python train.py --model="sound classifier" --dataset="simulated sounds of rotating machines with and without faults" --train_examples=39062 --n_mels=64 --hop_length=160 --input="log_mel" --spec_augment=true --win_length=400 --targets=["speed"] --num_classes=3 --arch="convnext" --norm="rmsnorm" --activation="gelu" --mlp_ratio=2 --inner_norm=false --subsampling=2 --layers=6 --width=384 --kernel_size=7 --loss="cross_entropy" --init="torch_default" --residual_init="none" --optimizer="adamw" --lr=0.0011 --beta1=0.85 --beta2=0.95 --eps=1e-08 --steps=22800 --batch_size=256 --epochs=149.4 --lr_schedule="step" --warmup_steps=4560 --weight_decay=0.09
Rows from block 2, named by matrix and row number. Rows with one number belong to one neuron. Each number is 128 + 32 x the weight over the matrix's rms, rounded and kept within 0 to 255. All counts start at 0. Numbers have three digits each.
# fc1: MLP up (model.blocks.2.mlp.fc1.weight, 768x384), inputs 0-383
# fc2: MLP down (model.blocks.2.mlp.fc2.weight, 384x768, transposed), outputs 0-383
fc1.424:149112116140151149165150130162064082133078124181066136161146163133143160151200098119123128104118146089116126118148105114095133114107113085128147155067134118073160145109088119134118156166153170108113163157111176119108187126111122098125131160127114138081123126092048098132134130123139119145054126140105131140161141057115187125121169157138112151158107141093124124091149140084109154129190131144126209116138111082140122086155138106123119158158083077144117178136099054113150137158148101160077169076100157132126189094104078095103150150150098115136146181134140128122096109177096133134136147185126149075119053137139067118125080118149144153157180122112106060133096120144135148125158122179120154061123155163165143130125149106123151158102128163119098123135115137127072163206129103133089153144085139105131125128121177145157190149142144141128156149120143131152119141132129163110202120127083136140129115115097151123155133092131101143052085125087097121218108113039141111172089113113085156140122114120160127107159099153149124107102133147119100154150109164110114130136146079111118142110193112123100105109106164124101104127088162109147187133130141149175124166136093142161
fc2.424:151087115107162103144096121154131131116109124137183155157128110122151122140108201151146111101088101112092119146110103167099138124132121118131127094092130135096137109089142077127150147112137106088129131099132090125129147144159124124094173141149138140117129115156135128084162098140168122089139095108114124128126115056112108154222093122089122128136161157090140113062110142106142150126105116118059143155147136103172178121094103131137119119132160209137137127134141112120109128080091174184098128133147120117114104140156139108141119191084123150091203091140129073163096157123093152126096150172136163122145158115155135132117142163105112090137162138104153124122126150119088149114112176125153117099145125118144130155104115110104118109133125132096104115135140115139138063111087152132109146129099158134099109058095157173115097117097092140102123135154128107163114130095132124163129142134129142133157101119128126127130098139138119114140127169136128146129076093146159119118066174130126115080127114131129126148116124175131114161162126156100165136140107130146082152127111080103100095150115130156047122093135126093131121147142075166114132100137111140181123127098123154136
fc1.425:129165105094116158152166164143157176105110125133085168126090142067083127122111143070110140115154144168144113186075086123132122102140111140121191132147096098160162124128126128132110126108111116187132158125142164165152079101096146103067165125108083133103113157135086153068062155102131164114076117112136148092123130108136125105106105077125089181144170177127089169072147085119146174123157099124093165140100148124157127111098174143089137121145140155145140113137096114099135107119077102138171092056108101138090136120131146115126141131097128122145134126164140149135096092127126078160107061191090103131160156106134103179119196183135100066101122152104091118147166128125121130102167127117152083130137130114094131068135105117109114138083139175111081127146117039121160080132126152194125117138112152100171103109105145051159130110121160120093089108093158103160095147104111165112108150158107160094118127123124111152119150092164083160125150131132146152195140130135134164125154113118096135144133080139141158123138194106125133129127127141136124143097134109077162114163181144139133157136079111186139120135115111102145145154115100140157096194135173126143133105194140177107
fc2.425:162079100105131114112146177137088127140153095080121154138156162134135099137145101076129111174094104117114100117126084089109137167122150086134152132127149129139117155171115102172119164134136145149114108115093201155128072123144107131120077128115135130088114204127132096131124093142147096128122147136088146091101111147118126121116094162146137152129088107069096154161147178112181135158144055158129129135099125093116096093114166148136159121151096155118213143143106114148163085132125206130159167113101179153130164163085148116122091162129150167117109116165115103147160116115108168130144157149136151136132157133119159162106137152135096080142136112151129153089185154130142149153150142157169115120121147145124131120124120150133089134110105152155117174126099144141064140134117126116133183109103190098064130109149158102112121108150102174145163101173115147111115136167152163087156066125126173150131132158121168137115109155081101141125130107092155161193121109153149146135120163124112144148126087152159151152108118161135134089103136145113130076093102192151083138147120117140123106114132135136096128068135162085139125132153141117110171095136157106123101225112123175130
fc1.426:154105151158131096134113144099129070119109079133125129145179094161105116129118139109110162176146136164132147135132119166129113114153177123093118158127130115110117110134161122086111140132074107163101114191131150122149134130097119125154096112132140094143124078111109127183133132142167114169130122094111176138179120128082156096109180168150113145089157152131198179118102125102150150099108128157155113171075145151140145144128023114117144130117122133081096143138131166106150149156132154139090108133136151107073139112122165138093124164177169096144126116164057132191160116129136159147132147067120166148115126177145165120147103184112140172116154083127090112122103113178161135141118080110114113119119120159171113143111097150151109067142136149118140182121109140108156117124082121128116139116177162096118101126154110160112128147150136091151128109103120174118162152130133129097186107108133095153103141159144104184166085124108114198105138101126149101151109088115095122125135125131158150088146118158157143139170139119154162118163143137140151116128087108143169129146119164147152164136071124163106136125123175131103130126096139070109129092144111098152048172139144096166
fc2.426:115154100162092153118092124136129130132127174126105124145136101146135098128132122167128174103116153123128136144119180094113085132171113138094123087129146161117146168133126088136121076140125164125113114067158140168127147174121117159125133124106117169128139095079142125143109136125104128126129105134096092127104105103108116123135118133141152129157127130175147137112162090116123115147143154122137165095120154092099143141157142124135098162097152100125118115150133137135129131131145153101107078127145105119150083147124150155121130120125174095222080121149123129127152116143165068103125131112116093094098132140121136122141136133146150158120116160164083127123134145108117084160097114118126147155102100113151083137106165103077117137151113110134125151139141146106106086176130116118146126152106109132121155128103159144157143143111087103139099157110133151128144117145155087171071189115081076144148104165110099122141160098122126111129126159096099114151140130125133123138112130141141161121180191092117138094174127113144115121094124112119150124099123115143146135136144101111144107120136103178127163134131123123115092150151147142129124146149133134111127126083124132107
fc1.427:138132106166179152113125105108090129059171158130113147096078153082131162166104115121136052160139108119161143113107115164134133197117161083154103155138109130121096155085157082181105073137160118127075149211130154125175144149120182145083126141136155119101121132182128079133142133165066127138117125118116052074107143091108065147135059106132111132131105146143079170148184148159081052141120143138077051090099118116145068101093104137122073104133090096131161137166118186211169151118091165065142177150142116151095119098158113168145120129084181169154119107073151158061103125132122108184142155127070125119111102091148089130148129124077175099133069161109190163124136133101153096103116102141093185142146142168118097152096106124150117163135110133111144086225182096117129127117041081110132142117097053115122144068156079134167098054112098133136106148109104120196129181163102107152157132108178214139137171187149073110122173132212104121144211116163134099098123101097132179145111145182140106139073105085157100114092135132184095151198105127137132149103157155121065100087152158141151136147109050153107118115100109157115184124160085088048112186149128119135127131124128143125
fc2.427:132103120129143112156156108149167108111154091122146198084127108125146125139148142132086112159119114115142179147130092083107154075123103168086126121129180084114172127099145133163137148144166135079124148108088154107098178124130102117111101137166166124128150198123177180158098126124134138115121137157111112107112118165110157101086117112093103149120121138129137067198122124138114174127163168175147123181048120145174101125111145130165101086165097148101100120090123125144143152102150144095143126103145139128086165067065089096120139119153154170108123108133129146183198131136113095126167099162094102151172135138145150101123135125148151068126084094053155175121113073105052119115168136091112128180165106117077155164114103189122166105087138156195109164116097117170125186055132169095086167116119098059066125145108167130122118133094075164151094130186153095088108113140092100109137112146115119099093200141106147116148112072106112138135094079134146166103118184141056136129079128100073124122093133119137167145123147125085128097102138157113158152109070117133145122102072154151159130121143108114157100165092184115136140152129170133139114127183057133071126173114136113155
fc1.428:071152149109117104094164093099162233123149171148165098154134132132155106170106121110122169149124137126150133126156104125135140157143089109112053106078142130075135139138101160120129143116093141134085138164112128105102096107100107144161135095151132189143138146129096142067097160162147110092124125074141119123086164081190138154116166139190137099211106129128101142178148106172119143170133181152100075089140103104109084054116086170144177169135167105148134119140123141103122112118113194138167147171125168155124168131152121101084141145117143070152107113116147133109159206169125162160097115164196136148128144144166133103130162078132167129130084110084082106150164077073165172151122132110139095122139199217153130111140110125096165100103152148101150136162073177130123166127147157101147117076144128189138137131175157116107214151147102073104100100157129103151065103137114108167086080138139167200062162116096102169135114138147096093127114107122107106101210160116117022133124124139133119096174141138049157128071237081056134072112147109143088162169172127141120127140096119143102112162127155139093154111128107110116156149126130091085115132170114126144120183126145054151
fc2.428:119117110170145092152168153078124137107125133098120124152105124140066140111084118125116196089134113187157123133171167114131167094151108125078176157093165116093208156109131143121140087108126151134146119104131137097180115102139179084182099127125083105102126127111065062176212068156112089064133118076116178147101119141110161087169070134085150160201154162137170171130135124147113152104146148094084105106159121158112086084145111101088122100135207108184086159118149184141179108123157140170167096137150109086102139091078106140126117105196097101134119138100116107174127105139159091121164121160138112113180083099152130141150136121127134136149145117112130091161151089130120164069120150114137123111130134139074103139134075095119138086122120158128139094106108104099122076130139110149152148139169147096174167191103072095092145156171150116086111172104157103196130185081081118169175106124159110088114144086134147098118098123153132117158124154115155128073137097148141186128151092114114117105126100086094137083109221078123163187142095109074105061071072117131174157142104101221149126103108130111163096128104133160119157152128148105073104138086121101155091120130087034130
fc1.429:131106099145154173112099101126139113119090121105164105094161128103183116089199203073137078142116162066143170178197100141143103138145120159093109136119123139063098154151141106116153112161115174124126161167126166089154134162103124063132083130149129129118144098074132146155131176145122135048135111123116116151126158104104101115142130115206143153163063162060108076131091103177125149147179118107085116134063128124047124127096163105076085112166091208116132141116119148109130111139088133111186135143091127133190132062145118105151170131159100129119153153125087045124069095135047140124133115148129060098094125116095175184089151096120101100116095091142123152125162115123111096064122117110123094069193148134140144139129146113157160164110182165136116095139172150098189118143137114074122120089125108139129052079175105114112143153167206145139076219154111093200184146149164103150155179134108154120108169089089124147107136109137113053111192100161133121142152082167089076136175147137162150125088115177189116089103147156173128129108141092166061082144175070128074134134122128080107132148066081122088147079120144074143141084128174117100117130107123160179147127096135163087
fc2.429:170130086180090175122117172123121129073185108108104179118165183099171098153130088087114086161180143142199111082121115133170185077146157103080191172126178122151070173113132102172198143149107152077069071112082216165127154211125155151151118162127147108164132104097076197159150109192175178115129136156093151065080151084059208139135225160123127091099170165160099132118128216153094117100165168089140113132125223109104168101161166104099144148228081141115144132122142205088122118141176188161101133137197081099163089171079178095125133146145216122148145138082109152146105092130165076131148102171155176188158150137170067113069152160135109083079088139137094134104155188126123111170166148168131120157146142143118124176109105178041079198131055168129074154096112149069102157052125085139145100106180110099111146142178135102126211149067153157188116089187066167143157163108175189170156184130127143140075151167059150167143111138144062082149092116140195142152062100192138190108110209164068171114165112191154108193128134122185171084169202119113120127154103162126113129125129099137105072187154150062094106143131067114117184094153179119113126095155104158134138124119098139201
fc1.430:128109130152096130099132125136126164132099178128139111162151076104148132155108144086102165176132114133158110123139145143122182198125090198036121113149118146109149114069195130136162087189150163047141176087107130107111101152160116155120109144165108082070168123154143101125115119140134117131154144109152111174203132156147152094126136153088102122118139168104114161156092118147099131120151121082134094157131194096150091142077132108114144056107150125116157125183071126142133122160099110136133124162060042130116161129171087093103087140150127143139079139130192121153149135086151150084065140175159147069109140090153137174139155165115173185133111126120109157126187061069127146103098142101123109138156069131141160092113133141192093093081147150126116141136157181089132176165145089153156105070178097137153125157138055127035171129181178084141100104155153076088142120109062165130121109170128140170099145147114072192112119072130138127181123100110122169081057124153179148135139166175112171106165134168153083131132083106084085118167151117139137136136144135119111093129090118091147148143123144073187069117121101125159064132091131080121104166128061061122094142166121075060
fc2.430:115106130110118224133154180074140114165136164120092112134142137133125170120140160112128155132109140141185129083114107111162172065153135129121044117077142140141094124133147129138156117099100121135133094128184126136104180192160145143087171092078123111135138197191110169102151136068098146160155174129085139141141189094102154194123147156151227147122101136177123167103087154172126059148177113151144116211147091120142137109079133116096196077119151109075096162102116142169101130102155146128161136084124090130085108157086105148138071154059156136124104108120150103083102094082152091106170150061186154102133155121159151162179082140104122130117166086109142095061126127076142087124122107115116194088113101165160079059123101089150102218119093113123102174093127165094119111142148093123129085126122111114153166144104109136122164131138153129100143171128121150184161171103171147167128208113175158146128149120136110138091139111165121103133130139132110181131119076126172093118128199133171127124140168173143105092108083077082105100107087102193089112127218144100035076129070128115114094147125096168117106150082124075127114090173133096074138091193154185122150109123100167150
fc1.431:105073154160155127087085104046139116086124104152173111058115159127132115164144168168168177183159156116038153111095088145196108160178108188171142168160127119137125139138128090049136111133140133118149136191117126124137131136106056095107121157102140161161084091122147121190117127129049118085163139122134081152118093163111139153126082161145062109153107093136179094126096111136103172128109063103106140151057091094136172160159160132092143102159091131084120155108124152155097101133075126164123116125128112139122077173069152081099129148120141162126122117098104109116120177124166109140077133126137127129168175100072150105161115084104142070129137142164124148154123117093131133117078147120112152150063081126125137176114100074160162181081108129069127075152154125126129155068130104144157117191072162183129149090129105145094200097156129201105113163094108126117150182162092096114117119138104115157137120131149127071204101113164153086108117080195142116114124107151078120183132063136107163066159090156078067137114152113188132126101143096122053109169116101101180079067147128170132127146163113196101121205089097102136184138178067165095106150174125131154136162153122091148
fc2.431:213101128098107100100125161116064171160142167150091137150147139157104082122194159084106086152139155143111089150130150148118186091197137113102132133138148099090120138147138073086123136120120149098142089167058153193159186161135133118132109124135153137140128087113190166102152214145128157146105104162132124102140155111131114124166168108183114124089078118086133126151109171097157118126066102147107141115076133214143124144173144145157185127127104123137171090112122139119133048176088145129104094158153163164117152154179091159087108160135093152088027168053142104120116157136134110137223122085104127123101120149051117113105178089158088188154119135122139102137141180137109100174118145097125080155101118116156126160116107150152127147157135148134112151131128120109100162157061059084147129142163109166093100137115089146123195105125106126197160127103160168157110113129121176087129091113118105170108168117060112152159083109075126147086167110150150161160111109143145080179166179164175156167157106119133091179131103148107175108132185105128086165134157160172152132075097146120124163171155158081133157078160134146216163077139123108139095097130107193074158092180146123118